From a checkpoint of a small contrastive image-text model.
Training: 6700 steps, batches of 128.
Data: trained on made-up ball-and-stick molecule models, 4.4 epochs.
Rows from block 4 of the text encoder of a small contrastive image-text model, named by matrix and row number. Rows with one number belong to one neuron. Each number is 128 + 24 x the weight over its row's rms, rounded and kept within 0 to 255. All counts start at 0. Numbers have three digits each.
After each neuron's rows are labels from the 100 texts, of 14976, where the neuron reaches its highest value: "fires on" is the input token at the peak. Only what is clearly more common there than usual is listed. The data: made-up ball-and-stick molecule models.
# fc1: MLP up (text_encoder.blocks.4.mlp.fc1.weight, 512x128), inputs 64-127
# fc2: MLP down (text_encoder.blocks.4.mlp.fc2.weight, 128x512, transposed), outputs 64-127

fc1.156:128128128128151131139128128113128128097094128128128172085128104128127204128128128055128174128128128111154128128128128128131128163128128128128128166123065111128162105125181142128063128128139113
fc2.156:128163186130128128128128109172107097140139128093161088155091164128128072128128139173152069128128128126131128136128128129128128126152147125128128109141169117128128128128084112116185125128128130
fires on: "orange"; "sticks"

fc1.87:128037128128128128128098128128100128147128090128128128128128128150128128128128128128079098128128128186128128057128128128189128128128128128128131128128077128128128128172128128128128128178128128
fc2.87:169128128128130128128128137128128164089128128128128128128128141128128128128128128128128128128128119128128128128128128128128128128128150081128128128128128105128128128128128128119128128128093255
fires on: "in"

fc1.419:109167128081125128141128128102128128080128139129112149128186116128128128173170081128128128128128192125093128094128128099124128128128171154128114128128128128080167110116128128111128099128176128
fc2.419:128168138100088137128117114128128069073128128128137143128162120140103110172163082141152128170127162128128128128057128121128112128129183128159145128128117128090151077141128117095149128124185128
fires on: "green"

fc1.371:198128128128128128128128128128047067113128117128221128128128128102128128128132128128128128128128090128128128128138187128128059125128128128128128099221128128128128128135128128128128128111091128
fc2.371:075128128168128128128128147128128163128128127128128128128144128128128087128128111171128128128128128122128128236112128116060123128128137128128099128128128139128128053175128128128128160128128128
fires on: "in"

fc1.392:076128128061128138128120109128175128128128128128128128128128128168128128128146121128128128128128128128104128052062123128128128128128147128160128128128128128128128128200128128128128128155192128
fc2.392:207119128092128128128075128128128128128128180128175128128128128128066128128153128128128128128128128128128130178128128128205128128128128128071072128135128128160128128129128128128118146128119128
fires on: "<end>"; "green"

fc1.427:128115128128128128128128000130128128128128128128128128128128128128128128128128128129128128213128128128128101097166128128128128141090128105128128128128128128128128128128128017084128128128128128
fc2.427:128128128128128128128128128128065128128128128128115128128128107128128110247128128128128128128128128137128128128000128128128128128128128128128128128128128128128121128083128128142128128128128128
fires on: "green"

fc1.240:128128128163128128128062128128128099128128060128047128128133128128098128128128128128128128234155171128044128128128154121128168128128128128114125128128128128134128128081128128128128128128095128
fc2.240:128163128128128100128128128128128128128128086061128128128149128128128142128059128128093128128128198128128128128098128128128108128128075128128197128102128128123128128128128130128177128071073128
fires on: "on"

fc1.254:128128111128128128128219092128128074128128083043193128128128156128088128128128128148106128128128128128134073128128128128128128128128128128074100128128128098168128128110128128128067164132128128
fc2.254:128198128128128128128128128128128128128128128150128125128128071128128128173128128128128151128128128128128181128128128128128128128128128200128188128128128128128128128039128128128128120128171134
fires on: "yellow"

fc1.200:128128128184128128128128206128128128128128053128065128131080128136117128128128134128128073128182128048128128149100128128128128128128128128128128128128118128145128092128128128128128166128090128
fc2.200:128128128128128128128128128128128128128128128128128128128128128128128128128143123128128128128128128121128128128128128128128128203128128128128128128128128128128128128128128255128128128128128128
fires on: "and"

fc1.15:084128128087198128155128128128128023128128128128128128128128128128141081059128128128128128128056128109216128128128128128128098128115128128128128128128128128128128128128148128016128128128128200
fc2.15:128128128128128128128128128128128128174128132128143128128128128128255128128128128128128145128128194155128151128148156128128128128128128128128116128128128128128128128171128128128128041128074128
fires on: "blue"

fc1.340:155150128126130166139193160128147128128128149141143128122118099108103172099098092097095180128128106129084163117114128126128115136147092154128089152127175090128150164085128122128143128128153170
fc2.340:128128128128133174138198175128128103128128150128140128119120085128106150128114068099087170128128110143100159128114128125130126158128099147128085137128176077138168158097125128128156110153154148
fires on: "orange"

fc1.172:128171128128128128128097033128128128128128104128128128128128128128128128128128128128128118253151128128128109128126128126128102139128137128119128128128128128138128128097128128078128128128128128
fc2.172:128128128128128128128112128128128128137128128128128128128128128128039128128128128108128128085128128128128103128128165128119128128128128128109255128128128128128128119139128128179128128128183128
fires on: "space"

fc1.31:128121128044182128128147128128128128128128065128128128133128128128128128106205145128128128196128128128128128128128192128128080128128145033155128128128128128128128128128128128192128128128128128
fc2.31:128128128102128245128095128128128125128128098128128128128128128128128128128015138128128060128128128128128128145128099128135128128167128128177128128128128128128127128128128128128128067128128128
fires on: "-"

fc1.149:128128128067176128128128128128180128128128128128128128128128128128128128164128128128128128128128128128104128128128128128197128128128128128128170128128234128128128128128128128128128128128000128
fc2.149:128128128128128128128128128128198128128128128128128128128165128128128128128128128128128128128128128128089128101128128128128128128128128128128128128128128128128128128128128051057137107128128128
fires on: "orange"

fc1.177:128128128128128128128128128128191088085125128128128128128128128135128189128128100128128128128168128128128128128096128128128211117128128128128128128128128128128128020128128128128123128128106128
fc2.177:128042128128128187128141119128088140128128095130136128128123135136128110128128121128128128128100134150128065128097145142128128068128080184128080128128098128128152128133128080083149172128128128
fires on: ","

fc1.370:128128128128128099128128128128128128128128128128128128128128128128128188128073128128128128194194128128034159128128128128128160128128112128182128041128073128128128128218128175128128128128128160
fc2.370:128128128128128128128128128128128128125128128128128128128128128126128128104140128128128128128128128164181128207022128128092128128128152068128128128128128128128128128128128192128128128134128092
fires on: "filling"

fc1.199:009128128042221128128128076128128128128128194128128128128128128095128128042128128128128128128128128128128128128084128128128128128128128128128128128128128128128128128128128128204128128128128128
fc2.199:128128128210128128128128128128128128128128128128128128128077128128128128205128128128128128128125128128128128128129128128128128128128128128145118128128128128128128128128128128128128154128128128
fires on: "blue"

fc1.452:128128128128128128128128128128128128128128138194049107128128096128091128128128128128128128035128128136178145073128128128128168128128108128188128128090148128128128128152128145202128111128132128
fc2.452:156128128128097128128128128128128128128128000128128128128132128128128128255128128128128128155128128127128121128124095128128104128128128128128128128128175128128128128111128128128128128128103138
fires on: "on"

fc1.213:128151128128128128173000128128128128128128128128038128128185128128128128128105128128128128128128128128128119128080128128101182128128100086128127132128128128128128128128128128128128128128128128
fc2.213:128128128128128128128128128128128152146128128128128128128000128128051128128128128128128128128128128128128128049098128128214128128128128128128128128128128128128128128206128128128128128128128099
fires on: "-"

fc1.78:128076128128128116128128128128069128128128128128065128128128128128210128128128128100104079028128128145222099152128128128138128128118128166128128128128128128128128000128128128128128128128128128
fc2.78:128128128128128128128128128128136128128128128128128128128128128128128128128128144133128128155128128128111128128128128128119128152128100128128083128128128097128128128128128128128128128128255128
fires on: "balls"

fc1.106:101168128128128128128128145128142071110128170127116173128148101096114128128164128075122130128128135128153178128096097177105102148128143123128094128138128128106177128104128128128128128128128172
fc2.106:134080128166070092161128128128128128128166128128128128128128120128184128138062218128128128128128128128112130154171069120128128114128128057128131128128185128166128128128128120128168128126097128
fires on: "-"; "and"

fc1.241:128128128128200128128128128128128101128128128118128128128128128128247128178128128128089128128128132128095104067128128128128128128128128047128128128128087128158125128190128218128128128128128058
fc2.241:128138128128128128104128128128128128128128174162128128128128128128128128128128128128128128128128128128128128128128128128128106119017128128107128128128110128128128128143128128128146128128128128
fires on: "red"

fc1.163:128107128128180126103002128128128156128128104158112128128128201128128128128209128128128067128169128128128128128128128128106137128128170128128128128128128128128128060128128100128115200128128041
fc2.163:128128128128128128128128128093128128128128128137113128128128128142174089028128128128128139167128128128062128045128113128174128128128128128128128128128141128128128128128128125128128128128128127
fires on: "balls"

fc1.127:099128128042128109134128044128128128128119128085128126137128156121142125180128140128128128185128128094144073128128128127128089128128128177128072125128128128128128128153163128038128127145128180
fc2.127:128104128128128128128128128128128128079128128128128128133128128128165128128098165131128128079128112128165109128184128128152128128128128128128177128128128128128128126128128037200128101128128128
fires on: "green"

fc1.374:128151135128128128128128128128128086141128128128128128128064155128128183128072122093128128172136128066058128128128128128128168128100128099128144134128128128128120128128128164094128128128128128
fc2.374:193183128128128128157128128128128124101128128128128128128130128128128128170128128128128128099128112128128128181165128128128128128128128128128128128128128128120128128128128155128099128128128128
fires on: "in"

fc1.173:128128149128118132130128128093071186128131128128128137168128109079128193170128128128128128128089052128128128117128131071128128056128174165128128128128128128128128128128106128128084132128128128
fc2.173:128139137146128091128128128078104182128128147108148128135180109128130144157128160128128139116128054128128128158128104096128128072084177131128118111128128154128137106127128137132081101128128128
fires on: "purple"

fc1.268:128128128151128098144108140128128128123128146159081128111107119129128128093112128122196140128114097178152113128128103106123101128102128128176071128128128080128128128128128196128128128143118144
fc2.268:145099128166128128177124128135173103128128080128128128128128149124081128128076128131128136183120101128128128128129128114128084103057136085127128128170093077144138128146156128214158112141068145
fires on: "space"; "filling"

fc1.128:128128128044128128128128128128134000128128128069128128106128128128128128128128128128091128175128128113205128145128155128128111128128128128128128128128128128188128106128128128128128128128145128
fc2.128:128066128128128128128101182128128212181128128128128128128128128128128128128128060128128128128128117128128128155132128128128128128111128128128166128128128128128128090128128160128128164128119128
fires on: "and"

fc1.281:128128128128142083128128106128128128128128128128197128128128128128128128128094128124128128128128128128077128128128128128128128128151128150128128128117128171128112128128128128128128035128128128
fc2.281:128123128128128128128128128128031128122128095094128128128128128128064128214132128128128120128128128128128128128128128128128128173128128200128128128128089128128128128128149128128124116128128128
fires on: "and"

fc1.113:128134128128163128128194128128128128123128128127128128128128128128128128062242136128128128061128128128151096000160231128128128128128128128128128128128128128128128111128128094128128128171128128
fc2.113:156167128128128173128087128128128128162128128136077128128129128128128106128031128120128128128128128128128128128128128128128084065128128074090128128128128128099128128128128151128167128128128128
fires on: "filling"; "orange"

fc1.101:128128128128077203128155128128128128128128128128128128128128128128128128141128128128128128128128128128128128210128128128128128128090114128128128128128093128117128128128128128189128128128128111
fc2.101:095128128128128128128128128128092128127128128128113128128128128128042128128128159128128128128128128128128128128128128128128128128128128043186128101128123025128136128033128128139128128128128128
fires on: "-"; "<end>"; "sticks"

fc1.348:128128128128199128128128217128139128154128138128128128114128128128128128186184128128129128019128128157128128131128128128084128128128121128192128128121128128128128128204128127128128097128128128
fc2.348:128128128128128134128130128128128068128124128128128128128128128128022128128128128128111076142128128128128128049128150128128143128128128128128128128128117128128128128059128128128128083128128062
fires on: "eleven"

fc1.235:128128128128106128128128128128133137128121128128128128128128128128128128148169128128128128128128098219128128128037128148128128128128127128128128128128153128098128128128146128128151128128074110
fc2.235:128128128128128135128128128130165128028128128155128125128051128128105128170124128128128128164128101128141128128128112128155116124144199143128188128131158116135128128128128128128128163118137116
fires on: "blue"

fc1.7:128128128128128128128128128128128128204128128128128116128128128128128090128128126128128164161079128128128128128128128128128163128128128128231128112128128128128128128128128128128128128128128128
fc2.7:130128128128152128128128128121129136115128114128128128128128170128128128128128128128128148128156128128136128128255128128128128178128128128014068128128182111128128191122128128128128128128083128
fires on: "blue"

fc1.479:230128128128128128128057128128128070128128128145062128128128168128128137128128113128128128128169128128112128128128128128170139128195134128128128108128128128128128128128128128128128025128128128
fc2.479:114128128128128138128128159128126134212128064128128128128128128126128128128128128107117128128114064128128128128128070128128128128128098128128186128128094128142128128128128168128128239096166128
fires on: "on"; "green"

fc1.429:128125128128128108128080024107128098128128128128247131128128168120128128128128128128143128128128114128126128191128185128128128128128128128128128101151128128128128128128128128095128128128128128
fc2.429:110128128128128128128128174128128071181128128128128128128128128136128056128128128128126128128128151128100093128045051128128128128128128128128128128128137095128128128238128128092128128128128128
fires on: "and"

fc1.59:128128128128100193128128128081128128128128128128196128128128128128144120128128128171148128025128128228128128120128128128168097128128128131186128133128128169128130128128128128128128128109123128
fc2.59:128233128128128128128128128128128128128128140128169128128128128128128128128128128128128128128128128128176128085128128128118128128128128215114136128128123128106128128185128137128128128128128128
fires on: "and"; "green"

fc1.17:128128153128128128128128128128000128128128128128128128128128128128128128154128098128128128128128128128128128128128128136128032184128121128225129128128128128128142128128128128128128128128128128
fc2.17:128128128128128128128128128128147023128128128128154128128090128128000128128113128122128142128128128128128128128128128128220128075128128128128128128128128128104128144128128201128128128128128061
fires on: "balls"

fc1.420:128184166128128128128128128128128128128128086128183132128128173103128128128128128128128128128128128155128128128128128166128128128128128128128128123162089128200164128121128128128128117128060128
fc2.420:128128128128128128128128128128128128216128174128128128128086128128143099182083136128128128115162127128128128219128128114085128128128128120068128166128128151035128128128128128128128117128132164
fires on: "filling"

fc1.386:220053128149128128128115129128096128108128128128128128128128128128128128128128128128128128082128128162070176131128128128188128128128137203156128128159140125128128128091128128128128128128128128
fc2.386:120128128128128128106128128128175096113128128128128128128128128128146128171128128128128168159128128120128132123163128128128128167114148117129089123114128128172105128128128128128169088113128128
fires on: "balls"

fc1.385:128128128128128128128128145134128084146128128134007128128152174139128129128128128128128148093128128128128128128128128128128183128128128063128128128114128128115128128128128169128128054128170134
fc2.385:128128128099067128128128128128128128128128128128247128128128128128128128200128128128128104128128128128142128128128128128128143128128128128128128131128128178128128128128128128151128128128057128
fires on: "on"

fc1.79:128128128128000064128023128128128128128128128128128128128128128125128113128128128128128128128128128128128128128128188128128128128128128128197128128128073128101128128128128212128128128128128128
fc2.79:128139128128141128128128128128130128085128128128155128128128120128163128128128128128140133128128128128128128128052128128051128128128187070049089128139128128128128128128128160128128255128128128
fires on: "three"

fc1.473:128128128128128128128175255128128128128128072128128128128128128128128128128128128128128128128128128128128128128128128128128085128063128128107128165128128128128112128128128128128128198073128128
fc2.473:174128128128128128128128128128128128128128128128128128128128128128033128042123085102128128148128128128128117046128092128128128128128128128201128128128128166128128128128128128128128128104128132
fires on: "sticks"; "filling"; "-"

fc1.19:000155128128076128128128128128128128128128128128128128128128128128128128049128128128128128128128128128128107103198128128113128128048128128128128128128128128128128128128128128128128128128128033
fc2.19:113128128128128128128128128128128039128128128118128128128128128128128128117128111128128128128128128128128128073067128128128128128128128121143107128128128255085128128128128128128128128128143244
fires on: "white"; "on"

fc1.171:061103128128128130140054128128128128128128126128128128129128110153128128128128147128117128128080128126128128128128250128128132128128150128128128128151128127128128156163128128128102128128135128
fc2.171:128128128153128128107128133152187144128128128128142124117162139128152162128126151123128128128114126128147141128128128134083128045116128121068128096128128128105128137128104128128134128128128128
fires on: "three"

fc1.468:128128127054128128128128150131128177128128128089128128119158119128128128128128128128128128128128128128157128128186204128128073128128128128128228128128135128128128164128125198106111128206047128
fc2.468:128128144109128128128128128128118128128133128128128128128128128128128121109128128123128128128114128104128128128093105128128128094128128146128103128128128250128128128095128123128128155128189128
fires on: "in"

fc1.307:128128128183128128128128212128128128084128128128128128128128128128128128128128128118140128128128128054128128128147128128128128128128128128128147128128128128123128128128128255128128128128128128
fc2.307:128128128128106130128128051128128182207128128128128128128128138128128088128128128128128128128128128128128128160128128128128128163128128128133128128128128128128128128128128062128128128128126128
fires on: "sticks"; "small"

fc1.477:101129128128152154126081128089128128101096121128128168128128080096128159128128131090092128128128128128169143128114128136111128156143128128128119147128128119127155128128183128066074128128128087
fc2.477:113151152118122125128160113130193128128128143128128128155188112105128065104093128128130128128130145128132165146090128126128128099196128097128128128087168128128153128128082100198149128128156148
fires on: "sticks"

fc1.272:128128128197128128128128128128128128128128164128128128128128128142128128128128128142255128150128140128205128128128203126128132128128128128197184128128170148135128126128128128128128128120128156
fc2.272:128128128123142128115128128128128128128128045128128128130128128128205128128128128128127164128144121128128130128125125128128128084128086128128102128128145118128128073103128128128128128094043128
fires on: "white"

fc1.206:128135128128128094113128128128201128128128128124128128128128128128157052128107128128128128128044128128130128128128128128116128128071162128128128128061128146128128128128158128128089128128128128
fc2.206:206128128128128128128128128128128128092128122128128128128125128128128149128160128128128128128128128128143215128128128128128128128213128128108128128151128128128128128128128083128128128128128023
fires on: "blue"

fc1.36:128128128128066128128128128128128128128128150128129128128128151128132128128128129082128128128176158128168184128128165128072128128144128088128128104128084175128133128128128128128128199104076128
fc2.36:128175128128177113103128128128160128128128128128128128128104128128175128219110130176128128128165128128128128128128101128214128128047128128128128128128128128128128071128128202128168128128244128
fires on: "balls"

fc1.5:128128128141128112141126128110128128128119154130128174128201095128128155128128090109128128128128128128148128128128106109128055119128128128128110192087128062128128116128150128190128076196155128
fc2.5:124128146145128128128128079128193128080128107127128156128156128128128126128128107128110164128128128128094128149128128132058102066128128074128128134150079128071196128128128128128128120199071128
fires on: "space"

fc1.50:134128128079084128116178205128095128128128128087128160128128128128128086128128128128128085128063128128128092203128128128128115161128128128187128128128128128185130128129128128128128128128084128
fc2.50:128192128128128128128128128128128128128128128128128128128128128128128148152128063128128128128128128128128128128128128128128128128128128128128128128165128128128128128128131128128128128128171128
fires on: "<end>"; "sticks"

fc1.80:176063128184128206128128222109128128128128154128119128128128103129128128128128128128194128060128106208142186140142128128150166128166128158124128128128128128128128128128128154167181128128128128
fc2.80:067128128128128082128128128133128128128128128128128144128128128128127128084128138128128128128128172128128128128073128128127130223083085101128128128128128128127121128128128128116128196128128128
fires on: "red"

fc1.306:035128128128067128128128114128128128128128128128128128128128116128128128128128147128182128128128128128128128128128128128128128128128128128128128128128103128128128128135128087128128128128128128
fc2.306:128128128128128128128128128128128128128128128128151128128151144128128128095029128128128128128126128128128128115128057128128128128128128108128128109128128140128128128128128128106128128128152168
fires on: "green"

fc1.490:128128128128104106128189128128128128128128128069166128128085128128128128128128128128128128000128128128221101128128128128128128128128093166125128128128128128128128128128128128128128128128128128
fc2.490:128128128128093047128128155128128170128128129128128128128128181128036128194139176128128128213128090128128128128128128128128128128128128203128161128128128128120128128128128128128113128128150128
fires on: "and"

fc1.484:128128128128128128128128116080128153128128181065176162144175068100114182148153127128128148086107102108150128100128120079128100094128173154128098115128140128128128136111099128128081105135159122
fc2.484:143128147140128097128128135098098147128128162093145131137186098116106153152128128125128128114128072118128128124150097099118121073089184137128106111128128138128127112114128140153096093123141097
fires on: "purple"

fc1.498:000128128128173128128128128128168128128128128128128128128128128132155128198103143147128128128145128041005128095152128128098128128128128054096128128128089128128128128128128132128128128128174096
fc2.498:117182128100128095128128128128084128216128128128128128128142128128128127128227141128128129128128128128128128128122104128198128128128128128128128128128128128128128000128128137128128128128128128
fires on: "-"

fc1.61:158075128212074182128128214130128128128128128166128128128128107128120128128168128128188128138206128203104128128128128128128158128173158128128128128128128118128128128128128128128128128128128091
fc2.61:128172128128128141128131128133128039191128155128128128128128128128055128128063128128128128128123128128128128042128128128128128128060112128187204140128128085128128128128128128128128128128128128
fires on: "yellow"; "on"

fc1.211:128111128147204128128128141128128128128128099091149128128094128128138128090128128092128138149151075113128133149145128126128128128128185046128112128128128128172128140128128162128128128128039131
fc2.211:128128128161128128120125128128128191080128109128128144128128128128128187119128162163170128071128119128128128133124128128146128128128219128128128128128128089128128086128128128128128128128138111
fires on: "purple"

fc1.263:128135128128128128128128128163074128128128135128128137128128128128128128128128128128125082064073128128179128128128127128190128128128128128128128128131128128134128032128128027128128096128087128
fc2.263:128128128128132128128128143128128139128128128128128128128128110128128111113128173128128164128128134128157128128128128128128128054128128128128043128128128092174128085166128128128128128128128156
fires on: "balls"

fc1.0:128128141128132128187128128126128081126128128128128127128128128128128128128128139128128130135128128128131128095128128143128128192128128128128114128128140128128128128128101128047128128128079142
fc2.0:115128128172150128118128164128139123111128128128128128128082128124073128128128102131130128128128109128173128058128128128128119091128115096128213128128128128165132128128128128128128177128128048
fires on: "filling"

fc1.308:084128128128170128175128128128128099126128162098158123119128128128132128135128069101093128128174168203143168128089108128128108150129135110128128111120128106109135128128128128128128125155151128
fc2.308:169182128158139110128128128128154139128128150128131128128128132128178128246146145128145128128110128086132128128090128128157138116076128158130128128128128128128123076128127128131128128128097075
fires on: "green"; "-"

fc1.54:255074128128231128128128128128128128128128128128218128128128128128128139128128084128128128128128128128011128128080128128128128128128128128128128128128128128128128128128128128128128178162128128
fc2.54:128128128161128128128128128128128128128128206128050128128128128128128128128128101128128083128128175160128128128128128128128128128128085128128062128128128133128128128128128128114120128128128128
fires on: "orange"

fc1.406:128099128128128122156119098072193145128114128128101128112128093097128182093128121128151174128110128128128129134128128128108069128128128128128083128128083076128208128128139151173128128196114128
fc2.406:103086177128128094175108128128188108128123128128089121128106128128075128099128147128128135165129128171121128128142128128103093085106128070102128128128077128110140128128128128201128110164116142
fires on: "space"

fc1.2:128128128128086128086032128128091118128128149161002128128128112152128128128128128128128181096182128105128128128128113128128153128163158172153128128158139128128116128128107088144128127128145128
fc2.2:128128125128099079155166128128185128128128032128128128128128088128128128128128211128128128128109128128128128108181128146128160128060122124065114128128128128165128152128128128128128128091128128
fires on: "blue"

fc1.496:128137128128128128128078128128128128128128128128097128128128128128128128128128128128128128128128128145013128128128128128063128128128128128128128128128128128128128128128128128128128128128128128
fc2.496:128166128128097128128128128128125128136128128128128128128128128128128128255151128128128128128128138128128128131128128128128128128128037128193187128128128128128128128128128128128128128128128128
fires on: "balls"

fc1.143:128128128128128107128190138128175128128122128128128128128169128128128128169086128200128128128036128124136128128138128144128128128077128128178128183128128137128128128128156128128099128128128128
fc2.143:128128128128128128128128128128133137128128128128128128128128104128149128128195128128128128128128128128128128128128128128035128128128019143128175128128128128128128128103128128125121128128128098
fires on: "and"

fc1.126:052123128093128128128128150128140128128115128036222128118128128120128128128128128157128128127129128128128128128128210128128128128106098128128128128095127128176128128128128128212128238128128134
fc2.126:128128115128148128070128100128161063128133135118125128137128128128091128202146113128128128181128128117128128128111100139128132076109107128128128103134091128163128128173137128128148069128128128
fires on: "in"; "and"

fc1.33:128128128128128128128128057128125128128128136128128128128128116128128128128128128128099128128114128252128128093090128128128128128128128128128128128128128128128128128128128224151128128128128128
fc2.33:119128128128128128128128128128128128128128128128128128128065128128128128128148128128128128128128128128128195255119128128128128128128168128128136128128128128128128128128128128128128128128128128
fires on: "blue"

fc1.274:128128093128128128128128114128130128128128128025128128128128128103128090128130128128058128128086128128128093128091181095162062128087128128128148128128128128152128128128128128120128148128128128
fc2.274:128160128128128128128097128128111130099128214128089128128128128128135128122236128128128128128130110128128128128128125128128128061232128128128128117128128196128128128150128111128128085165128128
fires on: "sticks"

fc1.260:128014128128171128128246128100128128128128128128128128128128245128128128128128128128128128128128128128103128182117170128128128133128128128128128128161128128128131128128128128128128128128128128
fc2.260:128006128128128128183056130128117105128126128140128128128128128128188100133128128128128128128128128128128128128128083128128128136128135128190128128128128185128128128050128128128128128128143128
fires on: "in"

fc1.145:128091128128032128128128255117135115128128128118071128142128128128128164128128128128128128128217128204128128128128087134128128128128128128128168128128128128128128128128128128128177093128155128
fc2.145:128128128166217129089128128128128128051128087128196128128128128128128128128128117147128128128128128128128128128128157128128128128018069128128128128128128128096128128128128128128128104128153225
fires on: "yellow"

fc1.132:128128128044128128128128128128128128128128051128128128128128128128171128128128172128128128128128128128128132043176128128128119128128128124128151105209128128128102062128128116108068128128128128
fc2.132:128153128179128128128128128128114128128128128128128128128158128128117128128128128128128149128128128128128128224128128128128128128146128170208032128128128163128128115128128128128128128128128175
fires on: ","; "<end>"

fc1.83:049128139128164128153128128128148128140093100242128128128128128155128128128128128128128128193097118136128128128128114128128128128128128128071128128128135128128128128128128128128128128128128128
fc2.83:128131128117135128128128128128128000128128128128128128128128128128115159128128128128128128128128128138128128072128128128116128170199122128128128128128119128138128128107128128128128128128139128
fires on: "filling"; "green"

fc1.250:128087137128128150128048142128151128128128128185013095128128105128092128128167139128128128128128128128128136128128078128128189128207128141128128128076128128128128128128128128170128128128128128
fc2.250:128052128078115128128128128128124128100128128128128128128128128128101128128128128128128094154136128128128128113128131128171140158022128104077154128128151128128128128128128171128108128128128128
fires on: "red"

fc1.29:079087078128128128145128128090145148095128128128128177128169093106111128128202128085102159108128128085161163123128128128128128128107128128128128128128050128128192128128191131128128128128128128
fc2.29:115128203106156128128138128144128128112150128128128119128162128128134063128121128144142136143128140163128128114128128122125080106197128117128125127128164128053140182128128069128128128149128135
fires on: "sticks"